From a checkpoint of a small sound classifier.
Model: 15.9M parameters, log mel input, arch wavenet, depths [14], widths [320].
Training: adamw at rate 0.002, 13700 steps, batches of 48, held-out accuracy 86%.
Data: trained on strings of digits, spoken by a formant synthesiser in many voices, 39062 training examples, 16.8 epochs.
Rows from block 10, named by matrix and row number. Rows with one number belong to one channel. Each number is 500 + 50 x the weight over its row's rms, rounded and kept within 0 to 999. All counts start at 0. Numbers have three digits each. After the name is the row's rms in percent of the matrix's.
# filt: filter width-5 conv (model.blocks.10.filt.weight, 320x320x5), inputs 32-47, a 5 kernel for each
# gate: gate width-5 conv (model.blocks.10.gate.weight, 320x320x5), inputs 32-47, a 5 kernel for each
# out: residual pointwise conv (model.blocks.10.out.weight, 320x320x1, transposed), outputs 160-239
filt.292 101:458470485485491530490480489497491494482500500504493475488474514527543558541521592635635591542536555532538432399365352404531557569576573488475480460450510475467448456529542553569552553558563547540483491507521512490513525550555524535553562564
filt.293 100:491500514521538511518529543533521518525510505634644629608585462461440454462391411394403417529533520498517549521521505508324342332371402574567560561562691674665636636458462459465477535556544521527530541543546550375394404427425429453454454463
filt.294 097:513491463479495556558558526513422415409399398482460447434426490496480489469521533528537528504522525531532512496485470476514519527524529569557589583577479484498467471456469444435429454470481490488491490462456452451468453453458454457457465460
filt.295 108:541538515503487490484491509521518502488467462519511495477476425428452466488485491500494488529518519505500528531528540545489494498509512564595590577555485483472479472318292311326362524529516506500521506492481459416387410416423445433452457468
filt.296 100:420395379385423551556553558526465463466464455529529518503480508528532508487494517524509520514527528529521528498489490485495515527524534578561567589597551533523530508455451457437437526535539524520452441424440451442434430432439484493498482472
filt.297 098:428431446466481513508528503503568566545547549514502497500501596611598580533515556534525496482507504506530464446445450463508516506511496382371392426457517504480484494565561546513467538543525527524475486503516519553558551544504643669646623572
filt.298 104:489494501498519537525525500514485481477476481550535540556555441432425410433446406432431445555561569568560498520522514510442415432428433532543549534544583593589592584499491491474491513520530522523499489512506524478456462448455439431438440449
filt.299 099:556551552583597503505490496489437442467471478471473480476487416418469488509396381432448506548537526523534532541521495472431431457464467569562549533528573563551519493418420449464486487490515509513509510528549579432446455470488427449467479485
filt.300 097:544539555539528525516487503496482481475481477525531538524521413389406426420494481478508496609615612607617474480485474465472471464476461575577563535554542553546539536396413428431424564558569556571555554557560549392399402425417439442425451448
filt.301 103:502494510506510504512514496496478491494494494516510523512518456427441454480416389391451492478481473495502609634659566522466451456498515523528506514506563570572548518465470482477480489493492528536444462468477482405397419423431424423441457468
filt.302 100:437471495504531526523539549538546568564570563559566566567561519524513517514469462435428427516514498490485501514548560556489476469480486455423432412425545539530540520566576578562561529518507511497485507520516534508532525530525545559548545537
filt.303 098:471462452472476510538554543525505495498508509534521540544544506481489472467477431398419468475479469495511487533581562514445432405417430549574575579581552553582593551474459463451440501479465480513499491497506515454426401386383486456434447448
filt.304 102:566584565544535533536537546549503494488489480503498488483475471470469482488474480484488484457457458461465569565571567562502499509496522532538525537524482482476487486451459459460459468472466475477530532517514500502488481482483433425445441481
filt.305 102:487472470463462496497513501523532546548561557514541562567589515539544552573552544512516504515508497496491502495524512517497490468469467507459443449447515532548545558520560586593602513528505524505498498499506494476496518534530499561563559544
filt.306 104:572569553550535492488479500518487508510481467486490477468473488507503501499530553565533524474486488491479480449430463464515522537546542473487483496497474469462464470517522528517531498524525516499586594590556552534544545539527520536528514510
filt.307 093:445455455461462488489470463459480489501523527473481469478461498492543575579488485532568556483469479493494548567504462448518506542548553500497456444445476480443420418528529551573566487472494497498396414423456469510525557589580476473513539533
filt.308 101:383396392404405532520518513510466456485486498517512523544531570525497525551504489464528557529531530544563463479488423404512498484515532548575557551543513512539496490495484470469489509480515526535412415427452476483473476480498475445441469487
filt.309 097:489478462453431526548537554550451419382354336506468422404380564536539503515490473475459496427431423436460479497508505481564562584557592442461474484497492505491508478546522482468467519510493472489472433384358344514501478473470530526516504513
filt.310 097:531514501509511436431420418413498496483499504481479477471492491489488484481530551559560542534558569552548494466444444474490484494497492630649661620605456460454462476432434431448438466481486483485516518522528514501493492507493427417434451445
filt.311 103:539523521527503552556561569582507497484486458553552555547514523523526553573494489487510523505524501495476515501514497469519528524541571487491487478474516521516497480536543551566559494496474463455562556535532506506496514518535504500505496515
filt.312 100:533530518523524442437454435394506498494504518494497487479486439427440436472507522541552575530541552564555453448435414394489501521518517561579555563534482468461453446443409413424434526517528543539537529523528541463455481488497486475495510515
filt.313 102:334333341377385563555552542535500506503500503546543547532523526509500492499498505512517505605631647631616481467465465469490490492493503488504506503487595587575552547501484476484492601614612590574425430434452453469476465485483536531537524531
filt.314 100:499457418394408420423453492493514488490484488499483470474481479469486500529452470483486511522522521527529500498503504469455469479477502515532541543535545532539539530470447441462489546543541530523497465418414435460448447463482494491484487510
filt.315 107:501505522537522468450441447464504513521525511525525543531536407388386373383457463446436427538543529530535503496492501510420422412384380512517506503523603592598622638467452470458467552564560557553502509524517508463472475458458454463451440444
filt.316 098:481468477474471523530507508483544537533528541528539532520526578568586600579546561562583571427432428413433523513516507506533540563561552477479471456456523503476472494506515503510509484478455469499530530520507524515505508515505518524522532549
gate.292 100:518525533527522485498500500487517534526527520485500520532523549537549553540498505499503510414413418433443541537528516525533531524519510492512502503514461472465479488509507530520506475482479477491520550556548542557554562551539517507516498500
gate.293 100:538514519532532432424439435420523519525527517519512509512491485515519504478561595575563542576559551548535437429432441463509535536552531466461450463476473462476466479483482497486473583590588582560559550541549547516516511510504565573573569551
gate.294 099:454439423409392506492476490501466454454447460448435442445456452453465475498482495509517537471477477482462533517500502509496507527534525519522524521506473466469463463480484482477495463469489485491429420407398385465464462473476448452468476493
gate.295 099:455456465479492488481488500502458449435435428497509508491487522517494477460522501475444433486481485471462524532556577586500497483475482547546584589572491506516496494479475436417414473489470466437434437427450441469452425416421437430374353349
gate.296 103:540543551534521494484475478480495493484469468518511499490465382369395419438456464467469475570584570551541501507496495484453461460476490609625618604605565573565554538410406407425426553552553535543506511507499483426414423441443417408417426441
gate.297 102:507490489468462504490485467469441444435451454419420428447459528537524517529586582575587597468483496495504463470473474480582583563557538489481488493483355361383393412515525513529528456457454474474481479476490498549535533538532526523492507518
gate.298 100:557552562567572535528530528539459465470481472414420420437437462466465466459481511501507505477469478472483519515508509515540550549542529434425415414431455444441429442577583589598585445455453464449475481487493488607606609613596502513521515501
gate.299 102:451449424425430474477493479506460453455463475484470481490513544556576579571543548561526544553552557557530356347334364395535545548523528499486470473475506498495507498518526534537548523522542535529499495475466483520536542526533549571604591591
gate.300 098:415422443451462567561526530512499508526535538503494501521529553550545535530550560568538539527527534520525488479454470482562565558547531520509521502499492482479504489488486478496505515525539529533457463471480484458473475485484517521524524528
gate.301 100:451484506501513534511493481469633640633644649570593608616612529520508506490523518505495507509505504516525460483504514495490483463459464473470489492485493499518515523586577546534533532528527526553550582596596592536539522504495531531500504503
gate.302 101:485490465455454487478481479468504506516515518434449452446442479501511543550524549566601617492495509498492474465446435421548568579587596506503489469460444437441431418445471477506505520529532536528458471456462457498509511528549505516530545544
gate.303 100:512529518506484495496479509517568562558561550648658659646626509505495494483439422426415428495495505496500537561564576569402385386381397493510516525526584608608617618520514504503477522529531531532574574572544530487485477464449493475479477472
gate.304 103:552548553538557544534544546540471457451462470456455425442467473485486505487508528513541550444433413419425471461472450442536548555559555426434438439447453428424411423553559544550541473460436445455539523525531537569565559554554549551544537539
gate.305 100:443418423425427560552548557536473449430430442448431426453459525535513520522509513521516525451460467464470507509499508501545543545539530514514530544536487486484479478502486469459464484481469477479433405397401406495479458465458507499482470472
gate.306 098:506497497506522543538532542529487477461486497505503508515506462465474467473493493501507529535540558565549538534525506489490494495509502635661691661650511508509502496444408402416439480494504508512500505507527531418395382400416420400398401417
gate.307 097:575574572548560484479472465458528533533523517523526520539526440425385366356473469480464450555556567576576514523524529531428417414380397528503540560561523526534564559545536504464465507514536543539550566534548540530517483452452487485464449451
gate.308 097:459460461477480490493493493505506504507516507502514522523525504502503515532560571571563551564571564529517412398394439468531557549530523530528517508506488476473466479514508522533537579584584547526523521530527508481497499515518542542539527518
gate.309 100:542531532531531440422422429420541552554552553506509507500498464464478463439567615630593557525535543533538442411395432456469472505485470513523512514525509504493495505493470460453435509521535527525555569565559566528510514510491504523533507509
gate.310 102:520523514493498427433420396410514503483484491482466454431439485494506494516549550583581587510508510501487472471462460461509525548555561489492489481466476470440426411432435448440446560550553543528494486479469477466452462464479518513525525527
gate.311 102:562542533539550475470426433441480482485496489449456442460459468477483488466548579624613549507516531531505456420384408473529530554548522548537535540532442441427419449486478467471460450476500500473501502512517501522522525520510479489515504494
gate.312 099:539560589568568537532518525512539531540528526548548534526516502479463469470545520507495495542532529525515417460489503502505483473487499512526534526519503514518527518541527513505504522493489479491575575578573561521509506491499507477463457469
gate.313 101:488486489496487465461443448459492496484486485481481466494493463465461467471481446392387393506510495480492533541585591574499492460443451483496511506509509511540553550478473458473475516503497470478470470464471482517510497503500500494469465465
gate.314 102:459440422412437484474460460471522522521526522562551538540534482477484502502527524551555527588596598593569392382375367407477497503514492506511509500507513524515510531513510504509498591613629649588511499488497489492500483500490531528524535520
gate.315 099:558550541532523497495506521517499504484492480458449446443445498493490511524476458473485486458457456456456519530523512517506500510520515417414419421427461464462455446543557565566564465448453448447504488494485475563585590583583509516520527534
gate.316 097:466467483499498595592601598583500516523519512513528525526530544580572552546442446459467465486497482527543556538540514494475486478484479436418436449457518517515532525612628636604576454462474502516474491502501507531561570549531579603601584580
out.292 095:429492455524447463468616466529473451414500447421477446485435465618502433490568399427506481435529550494542476556407427488577477488508484490469553449457411476483506432499490489483555548533463491438452461492571495460546443464472488458507476490
out.293 084:436528485432467505533398562483486471479407567529506410439509533425583424454487452496534505528532538487487448417461498541444426493620466465559479521571482485571501525581588575478469424496511510524515464462394464472560459605399477462531530449
out.294 113:477619494468393498404443618459494483526419579423513559538538396478499493512461448508470510485501495452438501440521531521450414487495386484510503505467514397479443508512524460578474641454531434478411510491436508509544486476568489439593478456
out.295 107:401654482497504446529519623471498417482484627503508464423472501526542409444476455463540432486478506437536407517491473517519469503472475438503545439510466475519482487521473497509526537511443480430499454489537494441530492497477401479586509471
out.296 084:463600523493499493505449634405499441495418569503520545452451508441554446457516517509507489510545518486491466476541501546509437507580443393532483510556507459569466500587432515521486628453502483517496553446492496490520493522540421492577514453
out.297 101:504440498558548508470617435515498561458545450477535360512460487596514515533562514462478571529483509482542563594401502504601487527431543546494521531478510567485500524458527460480521316536522498463471500541595518562448511467351531556469493564
out.298 071:434509475448434439496443577559488544492480441495495410457414510461499460494508427448524461459507507518540445432421483530397425494541480447489413493524546510515556489503656528547481439461492515482521431536395528484450462478451455494583452458
out.299 087:476498498430551447520374507576530536516557467523546481433436536417518498471422442495501446493464475494464472390479465524381465485512538519522399506576425518580487511533611501460422476561474518559545483532386518462475499558449470536494522479
out.300 097:471466456456522457513409456555515467491515432497576589381385509586511509582565447506548523467587572459577505429506518544419466538536507525504427486528519503491579536542577565472435586523459481435432457516411511557578488492635510562468523480
out.301 122:552499528497560543522412483472526577534562511559490520552538571407485549522413609542514506565451458557466573443555553465389561520472555555535476545519609573497482540453495479509464455457526547584566538529411511558478545528531543586464492530
out.302 098:478412526580548518514626436505518515443536457474516406509470498600520485525582512478533561522522499495567520603408450472600521521485499464478539516476490519540536517503502505443592307551494517492476559533615516516461463535378522545491507544
out.303 105:547525570506532500527441527478542552523541535553550521524545536463469493534447610550494494563459480529481566451572539477386513570488539554548441565540637557522507570469523491506478463480537506565535552515415494570447544535526528572521503505
out.304 097:507591503435505548467383571408515524559508600529505643495516495485508584546503535564497465500509530491496518399588574490417470493528491472493511544503582439471479533540499516567452657376514493484476512509397549529604508537649476506591521427
out.305 105:536408529564544517553555431519518574459588426505559434566504531515486505561514541469494564507448473534482579531445475466529537545452556584490492543475465576527474527443486464441536377536520522537522553501557510563436472508409545591429481560
out.306 092:532420492487483472496421390546519514536556381531492616484520485474533544513502487512460591477591570520424459454506543553501533489573541577490475503502449506513482508524486524422509684531478481487496545497430444483541552488612516473374549524
out.307 106:526493513515540525505478505510395522506539497517449497520426538502429526520484554453494507447445478501529541501422501423413532470387550548452429456472621547407515459379581463615474440476457528477549371526453531550459513458544556535560491555
out.308 084:559488530476557479537433527498531556491538572538501453550582577421457482483441474501502504540411434547464513451535478456418527516473591501513458527555475580529462544435512442441476412524515522668560636467436469503406443502430487523438476504
out.309 105:569551510524523477475501516487516459510509543549483584618554486421353539530386523510482507497384421476460496525577517406506509497423519535457557514497489517428458514349538422501530607505505493562530540493515502512468491374602525494479456567
out.310 120:467622444469419481482408613480507478501415571427507571470530435478535481505486469519494478484537537463461513428558538539422427468525430476483452484492557449533491489567464506546471609438565435489431461498428529497552483495588485438594491449
out.311 142:397438487558452467502567427495519441486469432532469479401401498593575414472572483507564489525605567479562411574439477567597484491558486456509530493507509510552563497554507575486555501481436499400491471486596500465548503543492462468469514439
out.312 093:574502535499510511542456517489480565542517518548462617552568557428449547483430600504499486484491488572475483451594504457406538468506534497489462445457638527429478479435529500481500607469516554611568523464412441495518522447649477514541514482
out.313 138:468492463529465437500534503516431482406470454442487465488452464498453417441497375422472445452466520491490490524450396451521464443503482449459536445432376478517506438447488485496551479527506440479482479511510501434527400447457493457495451476
out.314 089:563582511486564490497454540544468570450533521503446568593563513368397541483412511458440480449430421527421565459552499456450566481439521527485538503462442511477440468395505415519488606535522482591540526546427485534479475439590548530476429544
out.315 078:466443471456464448530442449560565461440504447455578408423433525516524470543523433519494528507540544472468517408393473525450474513556507547529468520444527519578517520556545523533505401570489465491454424575426581545551441510463573502574489512
out.316 080:546478514555516556493601478482469475521505543503459482491513512578556525519564571516512553546531503463540542594517591528616550494512479499526556499519601509508522470523386533529530458467449540490510531541594532518505581547515473511477541526